From a checkpoint of a small image classifier.
Data: trained on seven-segment displays showing three digits, 32.0 epochs.
Rows from block 4 of a small image classifier, named by matrix and row number. Rows with one number belong to one neuron. Each number is 128 + 24 x the weight over its row's rms, rounded and kept within 0 to 255. All counts start at 0. Numbers have three digits each.
After each neuron's rows are labels from the 100 images, of 14976, where the neuron reaches its highest value: "patch colour" is the nearest of a few named colours to the mean colour under the peak. Only what is clearly more common there than usual is listed. The data: seven-segment displays showing three digits.
# fc1: MLP up (model.blocks.4.mlp.fc1.weight, 480x160), inputs 0-159
# fc2: MLP down (model.blocks.4.mlp.fc2.weight, 160x480, transposed), outputs 0-159

fc1.36:147142125158107091134172140126109113077120104138142164147095090160094149143092135170104132072119132110129124111148118164156140142155121110132085125145118112163111198101138124114123109156131147091133139110130170116140118089093123129135117125115102104167099136136163128132167126150197108101156137134118118110099144119117145121160145139113143138113181142108075116147152115134117122098140109108138108108111117100148157100106115129154155128093160125097107112111131070121146173116167133
fc2.36:127125148117153162131078111133093135159158152134100087100156147131128142117135125094148117176155111118148105128115110119114119106147122077131138127110130145093111032124179152131161162106158138132097094143122104111163091176144122152109150114148137134112135123110115139121093125135081164119170141102123125122120110117167107170095103145143125102117076101145128147113097135113151126155097137116123123132171112165120105145142118121088093139133116143168151125145123095098109122164106156
patch colour: black

fc1.281:118125141108117105147158145184098146105117102101072121149116087116138157119079113118134077088109139142089147144130166152109097133093095133167120120142128140082137150077118118081133096117117140120123125158127090090080147098102157115126086124112150167154121161091117132116127130121100113147135149123133148151130147139137119143130144189141126130173123116112165122128122137164114143112112132148118127124159115149087178142172109180157132116176114118155108137110123137115153120143115093
fc2.281:177133129204139122129090118128154078171115139114154154111105134142078084119135131169109146148088103126145141128119104119106180121173147130137118131122135143167097115148151115130118121090135128127122132101128136135124134154153144121139088149145095140119116152156125129096128157129175118126143077125139158138129150063179138120131184131095137139121132107108073137151127136130130083103075119103129165122089151115127091139091101111150115119116122130103153137123123103136111154138160097
patch colour: brown

fc1.292:128125154120119097105139152100142158122115131154137132149146144100140124171150124156103166091136122111096132111086140093117133178123153107156096087125148135138141156100101109114194131109126095104171129143118132151125132098086088157108115127102098137147092109171124118110153133133189140127158147150137126107109105126074102114143161134134117089124146157102098093156143116163163120146108181146133107101148139117149162120091101124180109117130138110100112155122163167104140150132140110
fc2.292:148159120093171123131094086148098105120149112128109114136132141157098107094110130132157075095135117147092138113109116157146129096185112108134144100135089151134122136140148110173098165100129111129072127154104108128087113121106154133131079148136137106117161111153130124119125106106108136144125146098136077141125123121145175120100121167102154161127163115128125152140120142130119112159125044117140140129060120174105117105116155143111149139113155142157122128128073117140116154153130133
patch colour: black; green

fc1.210:155147141105075113157138127108127147162133105077139153099159103116114096115166146106094126124125130118164124110142148111146137117106153110094107126128162150191114120148113121132146084142134149150105122118138124140150131135112153160129130155110148146111149093160123141154148090156185143121192155136111150178100136125128153111148112162117115141147127112132164150162148087139118171133134125119133126156100144118160169149119139104155078125136139135151164135163096144104194153132176145
fc2.210:105102072142145142116110106159129114104123152185106083147102138153147173153140113162164146166158145130089136187093117120153119126150140139161149174119120128081130165093124130132157143136130074080154140127127129100092125148160132108142146124138109109146143125133138125142102166130140078128098092145141136124176125135100140127101115110132141121149119147147109138149135135094179092121151124160123159110149094128112107082125097157100170153121118142112138152152143133136091171126108139
patch colour: green

fc1.318:086125132111104093118132142112093137107109133120059116134122153165121100123126161132157136094155104121163140100105176162152110140182143160115127123112074156176161145114151131091121121105121152131118120123117133084130119086155123141156118079117150135129108095128097105126149111164080085127134105109136153164102140125116142138153125116140111146144138115141125117151146114092096114156132117128135091133110139107149157119104171174111100125093172100146151154091090108086121146163126128
fc2.318:122123131120167141133155117100153110102151094134150118142116139156105138127142130130116133123105138111107163104134097119172092155069115129133137117136121090101143132103115130160110134148136114097128133117135117129112122182132095114144123135117150149160149163136150101148105151080159134097113167120093154098158109158185098113117103149133107126130090132088108135126132188200183112099131131149148132141120137184134146127152128094107131127128121135106083114194156121166112134084137105
patch colour: black

fc1.464:155116124122133127108155116091132144131112151133148115153152130149144123092128150118118130118147153164125143075128130111118133112122128134133130139134091097122146180142139099146107141162124125139155163141127115148120079130140041103123159110110147138123141100149108094128132132130140141163067115120099158063128110157104116095135186099079147141154112137135063096122145130103159121150157100135093121151105117111118146154129085087099138095153137158137152118084089129124136109154108154
fc2.464:124070114098093120142121112166128125133168123153080078146134159117143150151148135125146113104148087107113132109119122148151136136130103127135125116106125149145165097105118144161152145134136126068120067113139167101148082114104178156142099147129111129106086118102154119106088138097128119106170138110119082145115155090122144131137116164149107119177131096156126142152122154146100114120133140182138112123118184108143106125129134118154140138102128100114081112121168131082117170127142123
patch colour: grey

fc1.221:107149140142110100115119109110120116123140128086115146138128141119085119180127103122104100113133141149119124152125093136097139142156135106102124126153178115141098134112123129119127153134100103139091126167100101132166153134150090175147132157100151135169105117164100096149172101110158120091108153098148103099174192165155124139169105149137088122131154101140131135125109106147095124081071118125092114125139155117084131129124105145112123122124141096144121102087110113191140109123095115
fc2.221:156112097149127153112128085092125149117139128139106132111108113125152137120155144109146144119145128132120130114108169140138131129108146109140133122127099121098173112117086126122115095097152173114128125094169128111124121141136172110111174095173107114122135133135157137065114130098098120142153123161122146148108051107121135105117129138123164139109106153110128101126105126105127110145192135119187159103112122111162122119171147133130126124126090133094148168166117110057141153102189147
patch colour: blue

fc1.403:146122116124092087106138121100119117119099140119148115144104142125086164105162130108132102114140125153125075130135141117130092100131091100128104150154134145148122102141116127152069140130135113167155147115137122160141160143138089122108141141106131134182128160170107113141146127119138141126098115127116142141099100137169111146130173087143108114148067061084110158080097111115114131129163112101104100159133112124140161113142148154106100167131136128128147151125151108183180139137077142
fc2.403:136162137101135153162098118119123126103117128202124133117138091125137075150069112101151134144111106155121118140108152122112136147096104143113148067139125133114131168118120119096147141094112108142137104121154107102078132095138142161124078138158114078119128114089141168121115089127103143117123091148084108145161170115098103141147096121160124145064145169143127125132108127163088110131118119104142175102114111107118130116112137111129148132161107151099099125087116134089133117142131125
patch colour: blue

fc1.192:118141128111113114140112137164131151166173114115091146131151138120130108101136138102146091115076110133146129095091131132113175095082175121136124136121096092105175125095136124087103152136150135109188116088115129120148098118163095121102080098148103172096130130156135095120186105136117108123166104103171127098136131128143147147140111168129101155122117166133122108151105114134114104138117119135152124165109118104169086130100115138116146114120139162157132109147150110090124171164110129
fc2.192:094077116130114100110129103138117104108125139146121075122075124093125113111117129123099121122154141107093071132146137117113056160102106119104134111169158161155081081099125127126150130132091120113119147167156152106149122135119131105099189196118127097136130103083117096115104133127152119117117107148097130132097137126092124122122136092114091098148113085131140125102090158111150114138108129123102114120146127138109137123137128119128090121163153089124141104146107132153102081096109111
patch colour: black

fc1.66:157118126164152147141154124088148167132097114120115099134081135119159128147133092106158180137113125148094124091107106097127125126158154171137181122130152151165132119122130198138122116121119111125134123095101140087156115120149146147125154133144102116142138093125099153103149141129128148101131129164103079127116132126192093130129165153103115104146150128118122168171129173156102137115137164100110125155109152118108098168120138102106180121130114100103090116152117113162080132149122145
fc2.66:107119135126127127082103117138079084125163137149115131132173121121098139119094183124077108120123122106117132151126175170140110093119133123103074134131115104095114136162161081123153155158136156095131132129154106161123141134163129121130094137117161127096115123123109096156139114131150085135135134085156169160137106150068141117119122141113125184099099116146149090095123123089119113149091110152143151151131119152128143119121146175146071149108117141123117134112131157105173107115122104
patch colour: blue; green

fc1.419:141104126136121104133140102090114098099123092137141077148147132165142111130100124132108143164146114137097139090057150085159094113133119205145170159173115149131147130156121124171087120128110127120113130171125105096123102179128099099108143138170145128140167140098104118149114119107131104112135158096132147119099107167120147128110115088132118156131085147136126155137136136130144137125102144096148179127169145124121142094127138135154139100147089150140172127111123143094131102161139138
fc2.419:098137131126146140113086088167152133167146153125089112114119145107094109112158144143130090113154124099127106152187128117129171103150164114094105083081133134165109155121118111114137154123141136172156148085065112150162119094125084120124119099107097152123116119144105129075113137131116102100108118092119111125125114091102124116142081143120110145109155153129105079172127136143140123136119123147126085162137119158146126134130098119108135090128141136144114148149091111135105185093129110
patch colour: white; pink

fc1.293:163103132155140161159124146124118118102082146123128115142170109171112133115135114173131119125122123106124135106121138097118139114134145134098109137166096106126125133136134170112120159094189119165140168131096149136074159153138170124129198142137141093156150115137127103140101109141149126169116127091105103142175129127120128146112094125087135121131098088100141100123182116160148145150097105155118126155142081126082132123133115128109129154111097122138198128107107110079151119134133128
fc2.293:130122146149114127115097125131136096141165114134141073153135162127104128128132178102134118148099103115118153150125138159118090148127083122098095091089140170138175111108149129128123119138126103096123092159172139138161132116096104130132119132133131140112114093087152095123110125112124113108114130093145174088130137142086156081132140144136091137140140113119147128122167158105116138127171074111099118110145104157188172084143110119107126109125130140119168126115149152092073115161142087
patch colour: pink

fc1.302:145168090102123123107120104127152127147109138135184101143106135143123085142122159132135155083076129128132145129157138069171168128104132085109119137164120146127173169130154082143147112098144067148158154118096184092106141133133134138139131140105167136132090099114136142152140126133144155139106135098152134153158154121129092129192134127135140148102141141137144160105153140123156087138151158170148088118129148111118114122129087116124116149118134117108148120153130109111168133102133168
fc2.302:127088130150124130155156192139123157114143161131085137109159150103165157119110112118115119126165125125112098125089119173084099131134089177129154130099163122139103105127100140117126141160120157151134159087155133150169097146131119115128123111138115118146180100122154130100134110092102116130121109151091141102102132136122157130093113087154110106145107130134109104144128115118117184161128083080115165122127085158125164125161132116125173145179150114112123141100130154133093111164109112
patch colour: blue

fc1.79:149135129126138156114126118112139129086118135075125147119152079126106130166151173100123099066115120152168106072144115136134152129133132128127133125105157141152136114147128118120106128165140154158117143147158154165108139147124118178075165148126133137148103162133149152109116116132129152077112116136087118135158131099152118171130100107133127138142145125152159145146158132115134132110123182150127089185175118102140158122065146111138123142155131140088079134140110118104147095078119113
fc2.79:118145117154133114147126154162116113128092140192104106086113148114163145076097103127148153176135134120096153131131152103128107112118152120152153133124115117087145130147131148109164132118139095112162156116143117080137138129159145134165131093129133127111145116142100132099133103148124103145153153111159135134147149150141095065095147124118123120119094172093089098151072135140122151159112089103118149093099127147091119145169108129119139103126108118158124087097155090167122135143134186
patch colour: red

fc1.40:094156155115103134153152108136149161096151138164124124101137094154141166081103131088153151134131153148074090144092154149095153173117124124155129108117131128118123109117139078143147122114130118112129087120133102180138131140151130142112131118139165139151103119102159168096127089114154134103123120122147114135096126072185137141130104149144075103120113175138079153132109144142120112114139153109129110149145132167106119104141152122180193129148079108144124124143135129123152106122142155
fc2.40:147102109131149142132129114109101133106084154090146133133145125137150121134128119154131098153108143126120178107144127142146163100123113140118118182099152098130135162148156139081088129135092126083146149139111133108070175095105135120116147176121122107123164115145123112149139181106107115152131141126126103149158104186072115113129153130094167102150167128073157081115133152138182160144100140115152101122122152130134149175119109140141116102133119159105125157139121153145111165141117124
patch colour: green

fc1.439:091118110166091141158113094154140146152102149136101113107133144142107117157120125112166095147098084151124094135086106119136153147124126139132112103141109125125121177103127128140100145150120141134135133117093145158090126110120145129089183101069128117138135120127142152122120174091169117101163123142072128107137104092118115133119124100133114168138088126169169158119118100134083140080114116121151147109155103113179127097118114135090119130122154101098118136163115180139149099150142168
fc2.439:109133137099163093156112145154150124094094133093143124090128086138164092149160088122116140133116142098131141133156131144128099135064156154141124151134104121114130092115151115090127107137140065123135141099142101136139124125155115158132136158166130116148113137090090115102133123151151099150163095130153126150128138166175158107135165097112155125118135195100126097147126096092151141152136099125119121137161163096099127121145142153115152099168119141144104136136194138155120129096103104
patch colour: red; blue

fc1.39:174136145100115133139159157117057155158062095134159123147114094141130140128161157135091166113159113157129120132121111127130126110100130159117117129131158166148107105125142114112110106130179132111103097131153134099132083122135143111151174174122132191105102131136160137138120136116172123142112135110117132127160165092129154089136137113102117149176100116141151142113140114170121101153092112106115099104174099127127118075150103143122114116121169109113160116128136130154150119146109090
fc2.39:087115138129147159145129144152136169123135157095115121123142124148114121092139106116133155087117125093108162146156134130138136130109123119136116092121057129085119124155149136186178099160124126108110119108129143143154086128121142129129069140120119156163113176118117136147142156129121111153108168123130094079146123185142149083131135128175153135104121132098118145115147135141116107109134170107161136134138117091111155140137203101133124100109136147120174186130138130147096118147157118
patch colour: grey

fc1.65:091121146108105142142124140157117144134123135104136150112135122160123151129114156140138125097131104100128092096123139154135115138103164132103109142135116168137140114124087191121112123154141122097151163088128114099103126150169113160089152142119099102131091085134167133159116121153144129101147103132159101129128117175134113112139145157062063135138163106114174152128134115113145118130141130108131123166117166117115102131114149110124084139093124186134160119110089163097095125087137069
fc2.65:137141069125095109124150149150141097132145112174122084149155151137109116114145084139107123166131164120109138124108149096153127114154097100114131141110084092136159163128131066156141140138154150140121123140158157164150131101116119121098131161129125196097128157140140125103126118141139108173118122099110134122118146139112115136145138131198204111120109113149106075144163129145117148148117121119104112129155106143133160115107131142131161104137144098128134114140125077112164130168139179
patch colour: brown

fc1.436:144171150129142133106159118173121100117155138116127132118133118124115165096160129106095112134146112115142108160153157137171105101114088122085141127104102156159128131165125120153154144126120090148144107115124166118110176107137135145112122162133166145113131141097118126094143119070168109146132100172107150174126138116126131179117142101146124136099149101136112142160132116169156124156128134129128111145134117158165095146157144173118177172148158092161134122127164189116093117082134139
fc2.436:133126101127133083110106129111146152143144087148133141118117137139135095142133112149168134132132167142114149103114104158131151114080134139173103109142185093112132109110133131098108132137138102103137156105137123144138069108127133067131113124132118104113119093145151113144127126177079167110146149123158132074098137128137118105144100143102111118148153136130147078103126146133106141142146159144106118111117148080121161158087099141143060088168127124085133121156112064161137109121129126
patch colour: blue; green

fc1.422:086126126099155143144115142104136096073110118108135086135121119141098110126097097144106095106162116183142130144100140124135140124116128115132141103130083135084133143109132122117174144144110137119145110157127150119129092159152148168115126128100128128154090134124147109162092104177125133151133146123107151133173117122129082079115140132157123141130146095090125149088109142071122154154157111066154094150146111104101105134135183155159123196115136140162133119103125110105127156144118114
fc2.422:141154091142134108133119121139111133129067129092097149094121136123128145152127139083160148161101130111127136130129124122135113169164183181148103135142170130150108157169143116154117141138142120108129141109107115115122151114086121151139135127146135118127159159089107169114108141084170104132137144117092133107124147104121159166160085176148186122105117115186135140142123110212127125110125122149085163086107139134177125128157115106136101109114117138097149130131103146132135118122132143
patch colour: pink

fc1.321:124087127156114138134160152106126171138137109141143164100147136120132130110143076114109133105141124098102089113161138113114159138125140116134137134119123103135084085154127149164118146126132174140130108146065107132170121158159151118108081115124149092116104099108165114167116090129114108108136157172100117132095137141121094125154145093115125185085143111138154089084125162106110103146118146135110145153105099150122099127161127120128168132122110168078138150137114114072159125157147148
fc2.321:127175130073163130102136096147141141122116118091147107148115124100115132115102142117137148171121106117101133119095134108148114161097143189099111119127118125117166175108176089125106146129149124137116182153145110120126149109091149139130143179153136175167141122133109120072121147098124115162138165111133141126139123117168132129098094141124168120116076125116150140152168093129110148151150086102146113112169109074131159112141130128136098133115145118140132092132147147161107082133121094
patch colour: red

fc1.226:156133158141105116123169152102118114142147084104136108139155105133130141102137143190106101157105148099128143105122151083132103100123126148116104092091159134097130115121128151121110112120097154134112118141100135179130136145122188072135127140156142092181140102109085109119123147125112111115098143175127153157129126078131121122156120170129114144140152118107144080144103140106127085139098092122121112177137099123127135115136077167130128155134138077161129147181155134151110106136131130
fc2.226:121134114133141122143087102154141134164108128153132176136109185070104141178160128110146121141111111154169108153123123152111177147110176115131125156180118100136164142115095104129140151142126159110143143112125159144153120124120069167108128132127121142127144162131153121137113109192163095123144126089132149134121118153145125066105106120100147109134110131138093132107151077108115153122159148144150160114152134126091144116099125111101143107127111131107136106115096161077145159137130166
patch colour: green

fc1.151:154163161167129124124107108175127149130115115127141087150116149118139103138117132137122134142100111188171136138159100139155122145129118167161108146122163084100119147191115143140133140073142116140162155138118117140089109071103164128106096145139125140171126150176147088161125109157126145122090104164078124142104106114159166145154144172120095128105142158126158104109130139129143157136095149166142150100114136151143142088169129143140111095139132099110118140098134128118111145117123116
fc2.151:138149125100177093135181112164150085139128132122143153147134115128113087138097109168115106131152148126083122141128163116112089149139135145118127132112144163095133108100136146122138063163093156121157067105141107129130149151099111122164134177126164146142158133128139150130102154117149084151145156112119122121135116141124080118116104114136151129139147146160094122153126123135104129126112102126112166145101117099146149172071137118148116137100148058159132127143156121117174094124144096
patch colour: green

fc1.265:136168096106116096108136146117160152128146115133135164129141099116107140120093141094141127122109103145121109152077119136166112102171125103109128161097132139175139125159117101121127118110134140136140128149135129085120136143097121153108096129128109083167060095138112117117117133099096120081102124119083148186125119127093131114121076111146136143097135132107113122150092122140158154108141149144131135160143167125116191133090181168128135138145120139093103101126114150157164168143099088
fc2.265:110065145098084177154139117140107093125106132106164106135132151101139139123136105127152152101121140124167135118147106134096089157112124117101114115146136068098115140094148144132122136157118125126113116134135126111133112142165160122134170118101121101125146105109147139144101093174151123166141100145144120128146133144175128149120145115148154107120094121109158128071160125088085096109091119120095110079157153141127095157120086105122156161118147103146153149133142134127125132110142211
patch colour: white

fc1.442:147154083105097150112095115121139100134129147140135143118165108103121160099136136143146142133100135134152099155121143154119119127136138127165104142128098077150096120166150148129155132121093123136127134135127142155124081128125131144113100138154121144141125146156094154102105134061057142125135119130080143104071110089132150123169122132135082107081132091145096155108105117141126155114120114084132087133120124108127134123119162170155061131117111145117103093111131076097159152155127141
fc2.442:136172121129136125165202110110144128076109119062157127117117148170119090110078141091099125110117139147081140093133095103143128120111122147138096159111139153101142161125127117164121081096149140132108097091098103109129137188120150112095141157140141093132124129124135103122149109141154098135100176144128095145161139116092096111127133138138121098135130134092136115136130136124116108153158176184104173091142131142098100129134127108143118143126123117136130110112141171106118095130129113
patch colour: red

fc1.333:137122077097105141098084166156111122091098109128147124152133127142134150125147138114150126149111102075132172151121151140130177134120128175149104103140137123104126080142130139138124105116135099163166070176113149142100102119141160147123126153131127123118105147114161085144056141145096116138113086114102111090131119144138118155148127092102115152137121138081170107169143114083137151127149131116142141116148070135144138101114154115125143162138137139131161137167089098123141126093123116
fc2.333:136134148156131139167155103111144151124139158146149129077144165129145093162147141134097149129161157193125117115145129111157116139106123123138133152090146092136153174119143105160132154118110129101116180092130110113139154128105100115103179117141148114138130142108121164105185133112171180132137189121144137151141151114122130148108128163179120101119152153170135143092129140169146144112113100118116102107083155101080152106148125098166127094122165113124142133138160130138142145129145124
patch colour: orange

fc1.316:088183126123092123201149101140122153132161134131146176102091154080132084128125097131145080079136122130127091138123147145144110192140116128114140111095132105131140100103102149093119127136112136155128159092130121128114130097142117153139135130137117075158109107104140157111088149128125168107156077145135144164115155100082106140129118109134118115112138154123139143154146141155138148171166123134105106107124121091104141115139118141135114172122168094150107111148120137100162135109122092
fc2.316:135095119129142140058071129101135130130131128152041070156124075119109155141127147106145202143113112147140136105116136139153145103126121137127103140134146125124126109146139144125117110108168100122160119113156155107154130138096141133144118071104160155106131113171094106130150126135105098129159175125104122139168115125149154118138135097126088127137114124171150113176124086086139144110111096134145104135111117127148135131123138135104139071159113149137138114107118145171117126115105141
patch colour: pink

fc1.376:132158101079143117081141116160084105125117121123104178103089093095129144112141077129108064126127141159136136121133140105150119132131125162141146126131165129107118139155105116132118109139153157111138097115123118136166154128124102111132098140097147163106107179143090074105151144130141116095137135096105135084127100118130106106133119100141135113097150117109109123106127113120107141142108104104123153122125130184197118142169123120129125115155144130106149135097121111103093113074079071
fc2.376:125164165160108117167119113156165117130147126137126104116158155155141117153114165130124177129099110126116092120119112142095086148098128097117112133166134118107116144123118147108111161137129125133086137137113154130112118097098162103151125149147139120150121073123134150142067150147136124166146109123153106160077099149138172128113106153129141135154144156151116124157118145125140100122126127123111131119155110087069148129055093106133108142073129109156149086149140150172139101148172160
patch colour: red

fc1.299:133118123125131090171086135088137142110100100076127119111136163157142136109156145128115147107146152121117148148079136091087123114111158127134129138117103105130160188165127116145123113105149088143128153150105116096137137102092160145099155133114145159149149103127106157178147084100133133123081102073133146091101102117111121106123119139123153116120086146116151135156133120142107102138105102090141162110171193139077137144109129077110110134127095131161119138139130103118095133123119140
fc2.299:146128142123147136130136118145121116119149150177109121131076115121108125133120134106164097157112093146121142108157087119160119161099114174093128134112152162152066101107129111124109149165108147140141116102107131143128148137124093065167136148117086136071111145139106131089116169115156136093143151157134123128117139133107152136148107138116090140129134074099072119130147108088164163114115147160085134152116092104177104079106125150134126125126155134143101101155136151133151109147119111
patch colour: white; pink

fc1.472:115137144126138127154146139163112115150071080160107138187112120096124150152143120139118139139101157181179095155147113094185117121173112138143149136151139114134111137145145138113095082106198089120124138123124129121132097124125133083148144121071121101146123131107139113135166156146143135125155111154123095113102092081167163141163139122131099101082149161109148104126143137149135120103101123114123150116115134147100158116138113150143139094132127117104129175132083123116127116129157094
fc2.472:144147094133117129061114148111116148102098136117136125088147124146107108136109142112133185117135111123091160129128184157128121122122135150152129132107142117062131101131097159118101160145087159142128161142082109150088124097119141162149143147151140144102121135138109138122085129113148140149124153102155154136120126199136098124102127154152160073138116090155148111124150110106163143137134112137117126133134149084133141115154172076125140109097078096162135126150134119087134146156123157
patch colour: orange; red

fc1.354:147145164139146121105096165163117057132136135127155158138153159177144165130144099101110098137120110095151121168120102116116130138133117120112108134126127155089170154127124123100143098152142156156123148152133157111108159145136109122086148105077083132104150180135103176124167170107176134126119111121120146172148120143131119113146088128137104125144116156135132130166140129140146099134122102134141115152046135140094142127129109129136113106118119131112113152113110113150110120156150198
fc2.354:121080111121113109123142118058129173137103130153115153142125118086142093131159124155153122084099140147121128098142118120138115091116128138111129104126133112140132124169101130165116124115147094129104143105143068137140127124133150125137092141143153096173144075130163084165103113144073130125119142152113116130139139103111122158102153098095121137148142093135133181099129169114083165144137149120094140098167144108179118147118144151128130127130159130124110118129131148125172145125075068
patch colour: grey

fc1.207:130116170142135125155145173160070111116105096131119098135140093115121089089172110117142181113118120144113138164113138160112162145144162130155100105149101153125162119183143107150122161101137132108113155110105140120115178149179096110118133111134130111111137167131149120154145117154139104157123112073148117139133084149155132112087131090093121159133089113102133137114115126144114098141136118154162113149119121160102097085138129127101079156156104166125151175116133111135118102117130132
fc2.207:125148118104166114116129112088174156115156155128127161106151165140138122122078157119118107127138154118136128102124136138192152090109098130122113128109137137128104153067133142113144115155122117127133083123134132107123124125107164154115117140135143162081155126078116143148088126107111107120106135147096124146179143141095128176121120132186122130140166149163123144120166137149116173119134096121123086116143107107131144177087161178143112098114166114113116107125130151088171139155096149
patch colour: blue

fc1.425:165119169131154118158079129108137128128141103045141104103141137179100182111122127099160104146095132095131159115120118090119132117156132153130130117115107126182131152077123138136151152161146095148112119161131149134126133151090159093134121138080164155127154137118160122156140155111132139116146102123098134135135143161184099149181138173103115059144151123147123132114114112096130096172141121152162120118140112146132157111111140125153121129124134151144113105123106139121103125108115101
fc2.425:118140126115113114124207138128117113127116150152114151165113114124129101083095105144126145146148115154136122132102113147150126138126140135098144094157143130111134143177126102133123149119093151137157105159098128160140111112131111151136099130154080085152135143123151124142137132164101125114129104156156126129101102134100169159077108130176139160096092114139126156151142132146080150138156097171099136148106106085117144149152118115076146123131125144124201150173175141121157123169152139
patch colour: white